From a checkpoint of a small multi-label image tagger.
Training: adamw at rate 0.002, 40000 steps, batches of 256.
Data: trained on rendered landscapes of hills, water and sky, 72500 training examples, 141.2 epochs.
Rows from block 2, named by matrix and row number. Each number is 500 + 25 x the weight over the matrix's rms, rounded and kept within 0 to 999. All counts start at 0. Numbers have three digits each.
# conv: 3x3 conv (model.blocks.2.conv.weight, 80x80x3x3), inputs 0-11, a 3x3 kernel for each
conv.0:495481469483469461485482478476484481478484482524513503475472464495508516509503507518524554505481522489497500489489499506500505510511512482480482477493505519529526493497486506505499475475481493502487511512501438458469514519516456452454490485494457483502499532524471474464465488495492498495491487482505505494516520506521533523
conv.1:476460464522518519505498499482474471485479487482465456526512513520525534483494493497508527502509532496510518476480484500504504515521522498491486496504514497496500476477474492515512461480475506483505512496529505510523514530537475461446508485490509516505516527532530552551482495498502507511528537543509512509493487490483487488
conv.2:484490505496514525494497490435435435415419440493500501460470486481481473507518511528559539551586534497525501495496502467469477492496498535529522521529528497503504457471487493526518517520504483496539471487505498510500490484496502509505486495471458488479469465479514534552486490484466489499474496504483488477496495490504499502
conv.3:525532537504507495540548543509509509503511508515523527502503512496488491497485500506493505515509513522526546443451450441443441452462463507508499473479466465470467526534545470471484479475482517497509511491489489480490475486495484497507488511504490484505497505525514488489520518515488486483483467456513512514515517523504507516
conv.4:483471481471459466472476474512498488492481488457459461502493485493482483470475481453490510523546533532546530491489489481481477487486480492479483483478478487483472467481498484494501503517508513523526457479493504517499480492524495523518507504484487501491489487484520522513513522518510516515480492493513519516492495496468476486
conv.5:509518506462473471422434436470470480472470476525529525510506498508511500494503518495492484492493484501507484487487487487488487494489486533523513488490491454475474512524522524526521506508510509519514476485478491500504481498478506541510484514515484486495519517491531548517505516507503510504485479470494494497476474477471455459
conv.6:533518519525508527504492515511508504535523506509503492519520518521499485500490487484463429471490485474490512503491496497496509502508519490486506531531552493499517520546551480487491495483493514497495484486502484484506515515499478470467485474479501496508519524541491487488491485482499495490477472473493492485501504498500498491
conv.7:494494497514511504491492490457457462482475471480489493505509500492497486499486486507487491504490496529513508492489487476473472475469463476474468487481478461451450483485498496485496491480493446471501469485506495522533508518524472488486520538543461446455502499507510506509405419420421433431450455449483491493477488486450460460
conv.8:505506518491492498479487483491497498497496497498499492498503501500491486501495496508509504513485485515492494506504505503497500504498501492489501503506510492495494487511484500519502489489512488509514481515510476483492521464525529452530507485513485507475468484513519495520495493502500499504496503504497506506499508510503506510
conv.9:494506500494505499474481483521520524523524524515524527491493507476472469446448452515507472477483468489480468480480482509508507525527524489491491455471463452470464494503487524534524499494504533522525516499481492501497509529515454461472488496512480503517485496492522510492506509507505505501478473468502500495501497504511507510
conv.10:500490487418410419415413411449447448497491485497495491502500490497493486520500483485483484536532508523543524519525530508509516489489500549560567501492507486488492501494485500469453547530490494534531471509509490534541516515519496522492488487460518528503488483484488490481441436431507504495496502495480489477491507492510512499
conv.11:507484459490490479487491487457455473493477481511515513499498502487479476519525525472478487500514518491504515530528513522522507516512503510489464471467457459470465460444451528516510558566561526549543507529514470504494508526535521546528476478476513492490502479497497501492514510499490492494469469475485481483495490483512510504
conv.12:474468461473466462500502499465474476476481480483482470511532537501509499458446449509536531519510472485489472487488486469468472481480484497497504519521531516516510528531515527533519531533526520543548504530534518519526531547529518529506487481492440450448453486487495517501511519515521535530523530522500493489521528523519526525
conv.13:491507513505521513490519520474487489510515509535537527460458447469474476475490497534520490523504482534553539512514514522526526519520518503502494463475481498502502496488469531532518490503507507526531469478459506510475509498491510522502482495478527523525507491506495514528517525525495510510482495500486486488459457460478473476
conv.14:506503505493502492517532514511531535499497490516506494509507504497470483469465472489502508531528504522517484497496492519517510530532524482469463508513492519524503475476482471482484494541542508528518492497485543524503508514516496513493491497469511548534480495478478487480486486491505508507496504513484490478467459453442435441
conv.15:453468473449459464476482475474472491533539531487507518522519504509494503520500514502515482515531496524553534500493496506501497512516508492511515499511500506507494521497484511510515463468485428455471430484470423479547507503520467528535503493484476482466532524493503503493490513510496504503487492496482473472513500483510495477
conv.16:483485489541538524540549543478483482475473470485468459482489507483488519449451486501514501509518530564557546443435452468466478488484485469466461517508502507515517489489489508510497526540533493498498486467463478478500513514512528530523487489472509501490523534493508523495504517515474486489470479502500501502437432440425411414
conv.17:498488480510485493493486478525513508517503494516508507492488477478451433515498501472471482472487501528541540514509500510507500499499495512511503528530531512502490462478474528509499538513515497500520513520527480498520516488485536499503521538516500513506501502505503504479459469475484498502510518511511517515527528518517513511
conv.18:484468472476446453466451447500499499501489489431429439534547538493501491452451453502486496504505501487490482484478483511507506536533534462459463430419433519515499547541538480464478480485497479493514464499509502499502521520522484485459501510510469462486543539526506490477513510504528527518508507500514519519527539535529529527
conv.19:533522521490486483481476470492490487509511507489483477507499485521507500509510504456457461503510520532554548514506500521518513523517511538544535501491483469464468489485484456466459448461462487495504468488491483515519457442462505520528545566572500514491479482460509506494516517510512507500480474479456456457459463457483479472
conv.20:523534531528530519525525517479478485441428426476477478481478489515513508532533528509511504476485505479489503487480475498497490507509502516522516511503485507495492522530520500502492486480486479484479506505511462458462464467467463468477534543538518514505485503514486493488468470483499505509502503505467464470478473477500507499
conv.21:481474478473471476499508501514507487517506481492482477491496486487466463446415408463454458508504489512513494525527527528530531524530530508519521500509506473473473448448455456454462519529516497494472461476505461479498474468490506484488495508516513528507528550512531512503513513506453448456439432440512516520514522523486495508
conv.22:488499484497520505481490483479496507486501503481482474497499503473473469503488475501486465510506461504488483422426433445453451425435434464465468523528517481489479466493479495529503472475455502511483532544522534537525530522493515524500479473434468475442502509498536554533450433426476463449483492490506515510509506503527529529
conv.23:471484490515522513517531523475491510505513511531530518508512508478496497456467465532551519477483474441474465499507500500504499514514504485491492502500498512523524487492508503505485482486480484510528441421434447461472507545528508507475499472519501503515505516512505555532485502490502506503458461467501496489490477469501507516
conv.24:515516504494499494483487487484497503505493472513497463510518507503508502490491491511510514495494467509482476514503496517501493516502496504500495495500499507506487503520490491527528477501496441486444487539486477518491542491466555494454500494488491509502485491496513505475496500504492496507483489497486491491489503499492502505
conv.25:493492499490493504500505514534527514535521514500493493477472474441422425426419420473485516503504501507502490497493491504497493501494487541543549520521521504500501455448460486485495497496487504521512465510522495522526505490507508504509528513520537541531483470466482455459398389391416410407424423421505500495517514510486479480
conv.26:490488486524525512510520510489492487468464473467458456463458476472468477528526519478500498515525521522526526518520525519524529521527527487490496525526512505501488480496490519540528510528517512501490524499495496474474494486474476450463502510533538551543479485493490488481428417410436430440449447458491478471479453452510505511
conv.27:499483461482459446435434421517524519472481483472465472479507520514514518518498485495517554487488491501510526482478490468467476471471477493473475493471471471478502486503511530533544515524526487476505489482514482486506486484484510509510476477510504519519456461478482487501530548550522532532521519506483489485476495495499515520
conv.28:498501503504505503500501501496495487496491484521526510502507511465462466444440436509495469507504490477483486473465467498490489522519519492496500531541530473476478497495485508501483506500493525520527492488507460459491487482483471470478507494481483486483520521505516515516503510514518532532504511511483488486504508518514514523
conv.29:517522515535534524513517519521535546502518528520524531479484486508508493491482470501525518461471480511515520499509518500513523496508518499510510513519517522520516540549539488485499431423444490511511470487494502531505480475481476464475502535546491473457499522535493498499486498519481482496483479483520510508456451456454458441
conv.30:487498502517524525512524526478492496522526527499502505472465476509509515542552553503541560463467468446460457510514503507513507495496494472485477493491476457451456482486494506521532508526532519522526440463486515516505473485498467469479479492497517518536468448461489477484482446445489474472503500510533531530521518524519518519
conv.31:490505497481492477456456449529539535498513513451467476468480489498508507477488484545536508521526505522527524480472468459454463450452458540551531497504491466462467499511513478496503475458461483511494528536532526529536530518513508509491493507494535542533500505497491493491516524525503515513496502501462452453478471466501500493
conv.32:530527509495482474466460452506509506481478475468467472490506506523534519511522515495492491487481487512535509501507508497503507493495505498493485513505504511509516565600589518520513459443449526537518493479475461473476505506501519516516510525513503497496513533547523529517468470485455465484440444448530525523550547539521528510
conv.33:525522494522509487474462458465462460464454449490504493466471450509515475522521485506523527466487512494512528515516520486489496479486497458466465485473468462453454517543532541542520490461456539547518487521521493534516528542517495504524459492495484491482472476488524537521479478478484495500500501500487495499478493495508528507
conv.34:521517495487490479493484477474471460483489483549552536486485481494487491518508498479486524513525553520513550497489490506489486495483484495474473423436430452455439480498505490518519519535525502508494543565548477479476502501476514461485537505496522537522502518528492495513537525515514502497464456447511526517523524514491485489
conv.35:449442443485474466511516516457452454496497492529530526507496484521520515517522527533543522497509512490492487476481486482485488490493497452452464448445448517536536512510504511515508514515517520526536500498520486487479543527529471464472487469454465481506497502505469500525517519523515514514498491486495496499487485487525511511
conv.36:481517515461492486456477472496513517508524526498508508498485489451452460499509505527482468542494475544517491514499488518496478511496477497516507503522511457466471481503502472497496471486495480481444512505456551545520484471482494463457514502493513511513495494493495501505507503496465470472484480484437449462468454457518516511
conv.37:516517533507516530497498509538535527491492486491490483512508499519517514513503502497500488477504508478510503486480479485477472489482479505522522473488489472487500492507495523538532498518499484501515487462484534531544541554542497520509495539524433439458487494484518537517524527520531535525524528511508507499489493488488494493
conv.38:528513497471442430458431429518523521498491484482481484474487482443465470473476476499493501505497504499503483502501506501500507505502513520506496462442449501494493507522528487473489463454473523533509505523516472487463513517511516514497503507496516517514514519523485479487508517520506508506467475481467485493514534533528543544
conv.39:496494512478498517490503489495492499487486496524516519482493502473467475538536536492507502511526515487499494439437441443439444459460462476457462460477484489504496495473464470463460528548532482496504509502496514463415491491518509499524538513514459478476508544537475474469526525527495493492488485491511521516510511504463457467
conv.40:495511516511538531494520515482498510508512517491493494471464470463460467488495494491483475492485485504480487538534521521518509515513510507519524525545544498509507498512509531549541509518518552539542488485505498496507501501504480480481487467461470483500495500509501507519508504507509506509536529526478468458457440431450438430
conv.41:495477460525509499501494496503490485487492499533537546482482475504501494481460455500520558509510541463491524500498492499497494496500500463447456468466470490497489513523504524529515549529513514511524519522520537519525461487496535530537489503498533531526490501499467480477453459458510518521520524523492503514498509510523525519
conv.42:551538525499484470529520512492501500470476487478465475462470475499512507531526522489499537455487541495515548519519521496492491491494491515508507457459478514532527513526519494508500509503464468504493502501511472498479516531534505512477477516509453496490486521514471513495454454459484484475480482465505510514467481481485494484
conv.43:507499504496486482489494492527530521477488493470483480492495498465479494520516523491514516487481483518513494533534529520516516506505503481486499468463464486494484473477482509513497532549538470484487498495489524531527538538539524510499498461460486473470466465474491515536485488493490481486482472474513516513513521520505508516
conv.44:483465461492488483479488489485482480485484493506514520433429422481469465505507507469491508475474458472488481515516513516520521519523523509487478476458454493502498528515508531522500450453454492487515494474478518516517483493507510522522506536550445456448447442457472477483482485486495496496502503503537542540536533527537533526
conv.45:497525523492524540447460483527547551498511509493507517499495494490509508491507515525543550451473518479509534493505499494504502488494495479498490465479501466469480449510501447492519479485520498475511524517533492495540491498509488529530456499508505510545470486526465477487442430445482481501505495498453442444501493476510527514
conv.46:515517509493491458482483473494499495483489492494498485468464470465468469467475475545525509527507509486469479483475474496489482526515507507511504472467457466460466525520487537556509493487490520516490478491479511489466498525515463485443505524463516500471507526536514542536509511518479489486508518513467468477441441459428435446
conv.47:455446465493478474539535523489486492490487500539529521453448447513491482511500496495506516521546535511503512515511510493494494510512508462451468458450453515515504467446461507515500512537514485493494521520518513484461515506516505498484495494509501521534496509530503526549490485481492485476477488493469477463486493484496491499
conv.48:462467464471475471490489490508509509515508493525521514461457462481480484490496497502514529491497519491488496589600593601618608572582580473473472489482482508505507539547539517529524515525530481485479498481469500488456485479489506495500520517512515505516501490499515506511481472476457462474446458475496494496501500502488483484
conv.49:515518512488504497464476478542562563525531531477480470419421439460470485477485481528508499494490476488498496510517515522530529526532532519529514501510494482475472503513518486491493468486511464439416503505498503521527473472475493498495513508502534516507492482491472471483471477482434436447450450454500493498479461468475472481
conv.50:494491483479484481516527518513514507541543526534531527503516510432446457456456454490491490512518518519530519494498498505501501501506503513514512454464476497493485491495485467472499530542536493519455517543526540555528531525521488500502475487496505528510506510489487483479491494492492485488468464465487484481522516509534534541
conv.51:493490488481488492485496503512520520444453455468469468457455447484479475518525528491479473506482472539503473487490499495507511492504508502508509496504505528527528478479470501502499462475498501490481521526523474497501488477469482477479513524514490491486438442443452450467497493491521517517526519520480479481502500499472479481
conv.52:510508499494502500478478480494497503475463469514501491511517516507499489496490490533502507523513510535517516490488485500499494516517515501499497500510505505516507506512513491487489496486483437482501501527532472477477471439432494477495497528513472489483531552543468459472508516514510526529498508506487489486478480477491492482
conv.53:494501498502515514472481486495491490520524523510514509479480481489481484483491492531531522489502487508502473514509507500496495477466461515515511499499505461467482495508502479484484513524527525527533516516502480486493493494488510534512501519478487496515487496497485488484479479475498499490484484480475475487463466476479471476
conv.54:503511507493509503492506503518519512533527513523519513417404415426429445481493484497485483528527518539533520524528524540544541526532531524536526501505491481474477485481470493507502514532528498509503498515517527538526482463460501499506534530531526532527468467471456456485476478480452446443468462462463463470388389398419425432
conv.55:480471458456452450431443446453452473506510509497508503510518501508518506486493498457470456488495468505549514517519524510513514502504502524525517484496506480496515490481475474467467451462446465493499469472464469502501470489486510567524484528512493495476493484473531537533530532521538536522499495489487489495503504497523516499
conv.56:494502502507522504517520502456470483442457485494484485495483495499484495503509505492491509482499483499516518506500494506503501512509504491484482511516498495484477495506488486518499514535522480484478493497491495494478519518516451440464498493514518525506493527528467483463514513519482482486489498507512507498503491487509498505
conv.57:493493495495494486490499483519500487512505495496473451517523517492493486498511510517533494514535498496514498507507512502507508482487484477475475467463458502506508491483462491500484507517513469487464472488486518524504523546510517520499475475452493488481521516521505515512485489483490498500464465472521521520488488493484485484
conv.58:516525519514515521500494493507514525464457451484459451490490479520511494510515525493490520514503523540534543508513502502507501509507499495507510507488469500499498497500494463467492476491503531544531494510515493485490444439463522525507511509474526506503514511492530487489521515500525528515493488481505507505508516514516521508
conv.59:510503504446437456505520528490506512509516527519518508504499487501513513454464489473495509491515523509524514511516517502503506505503501507498494437432448514531527532524520445440460525530534463479494482478513483477492534545547518537525448450475503497501516541540475484480499496479490482470476465457520531519504512500496493489
conv.60:530521518478472485490497505461474483452458467509510519500508498488489484508497495488484509497510519538539540512516519492495499476478481495494506462460480512529526519509500500494494488511518509502514494501506519508500526519501487479481500484487460465491533556537501513498479476463484470446471450428532541535525531520503498485
conv.61:451450455505515504490503498501504503518513506513504489483476469478455443452446455508510507497506500518511509504505504534527523534534528474465477538530520496500484486476471460453440492493480481508514472492512483474491478469475484465484497535519531545526518520500493482478519508502460460467483492487535547538502514513439457477
conv.62:496497488473480477470472469472469456484485484505510518498497500496482478518518506465470483512516504514522535499503500484485481454453449505506508487495502438445458490465458516507491508516504502504505480498502496515553509524526469501509494503497517526530475472486508512520514511509508507510532540535514525519499505497488485474
conv.63:502487485495475470519516514501493494508502492477471468462459451499491493498492493506523524517528514518530514445450463460460473477478487495488491493493505485495496505509515487492501527531517475500491480510509537558553487491480466486480484488498491488471507498462538517473473471468489488485520524528522528524538541534519516506
conv.64:545560550532533529496486472529531528521521514509517520477485485515533529520528515507521528440457473480501521506499479499488471485472462520524508497476477460451460448487491444464482465474452533540555514523536492483493491502506514525518488517521486507517476501521462462457442438450482484502480483489511489497500500500514527526
conv.65:511500516506508511500500489447449448461456472497486477547544538511494499471470471448472498502483513447471505506509515508514518522525525501504512501525515496498490491461454484506495518529524504488522507482521508501504502480496475468511503499520491505491504513495514519519512507505502510511488500518531540536496493495487482481
conv.66:529521493477451430485486468499505516464486491477488504465486486473495486475473467504526529479498521474518512511503498514499493509509503516510496462440455523527518499531499505496493501491474462492491482508507520534532497514523490497492469491479506542539486512503475517523459475495485498497518524512476475483490505496494513503
conv.67:498504504508520523503518519504505513488501505499492483489481477494510519498507520505519504483492501486483479517522520504507509493495497489486480455455461490491482474469469501497514476483504521523536500477497507510528474515479499540510509508507507478493460455456477534556519523522526528516506511514511515521489476463515506497
conv.68:484497501483501504484496495482490492481483468453464466461457460508516527513520516490485469505512508529560548523520507517522513505511507495509493496493485444450477502500491452459462530536531481510491530530509519532505476475462487530517508553516489480484486492492509507491497504503502504497496496490471465465458446449488485485
conv.69:515533523509519522487482492507514504470475469477492503524536520508519490468467460471520529456511517493519505468474477466466472475472470529525509490492504481494493525553537471473471462448461498505520505516521484495516516528511502525516490519518452463489511538540495513504467466467498503505485489482481481491474478470497501476
conv.70:489487486461463466454457467464451443490489481519520510503501493496501498448460459530520503519524523524529536522523529511511517499498504506503502463457465391396405499503487487491491514509508474470458454489501528538539518516509527533527480468465478478487462460500525523514493488487499494485486480462512515517471473472485485477
conv.71:478487498513520524512524523525527529532532535499496496445446449430425431434442455523518521495494494514501504461458453469471469460461456490495493512512510540539538522520515459464466457479487527518521488476467505491479480485494491497488506482466493488500507500506478484500538540543521525525474482494488493501464464469439438446
conv.72:471461463491490483517541532470468463495496489533539522485478467480465457457464488527560556510548557458478518516505493537531519551550537482474483509512517513530521477475479430466475506554532495491490563560540503514497525529492535520503497464458494504500523523498487502488471469468492480479522515525495507506514519515505498507
conv.73:519536530547578555512529511511525532524530532506510507522515535480480493490499495507499498527506482485479489511507496516514504532529519516515504538548532514501485491497488517548537481485485500490465496473462514521518501498500489490482497499500516536529480494497517527528481487488454461473493500509498497489475444439484468463
conv.74:509509501523526516510506499533525517518510506516525519482484485479475483485497498526524527482473472466449451517516518515519517515514513525536525523525514459457467490496490517519511501497493523515520487492508500511529480470477478486491543536521517534545473455436503505506502513517507516513518518513538532529534532531530530523
conv.75:475460449481459473473452443493500505456451452414414425524534521501507497492488488464463495468474492497511504488487492500504505497497499477478486444425429537524510506516503465443481477476484503519524521539558525527541469472475494503491496516501472471494518526531482467459519521519518526526504510510530533528539556543514522521
conv.76:522525518508509505503502501498493477480485475471485498458467481487489498521516509500479484507477486515476463502495500505506510507509514491491490503508511506504497509534538481485478479490500521515481503532543468501512483523503484488496477481475505502492519524515466481467432434434504490482517507498500492492503497497503506507
conv.77:458456460462469472472478490510508513517511517540538540483484479510512519510508510544544560493501519505505503477476476471474472490488488470470486494501503498504510506498502491498506499504502490484482471459433489488482497503499515512513504497489538538528507508505492481474516518514516517511513512509515512496499500493497495499
conv.78:500487490528516516521515518515522517497515518492497484514528531505528535507513514522540532497493489516513503518523518503501502494495492457452453499496497488489485503498494518517501495503498514518512486500508536544537519540526517523504463456458480461459449462469519545551496503505504493489479461459517516512492496491497494493
conv.79:491501500488489488528534527458466468492495502484484481469466478472464471512514506504512519517531530494499513497498493505506501527532525509508513474469480508520515485477488495492490527549553483492482491511523471478475523537538491494485457455477485458479501493529488490514521511515484478479445443449504511515521526528509509510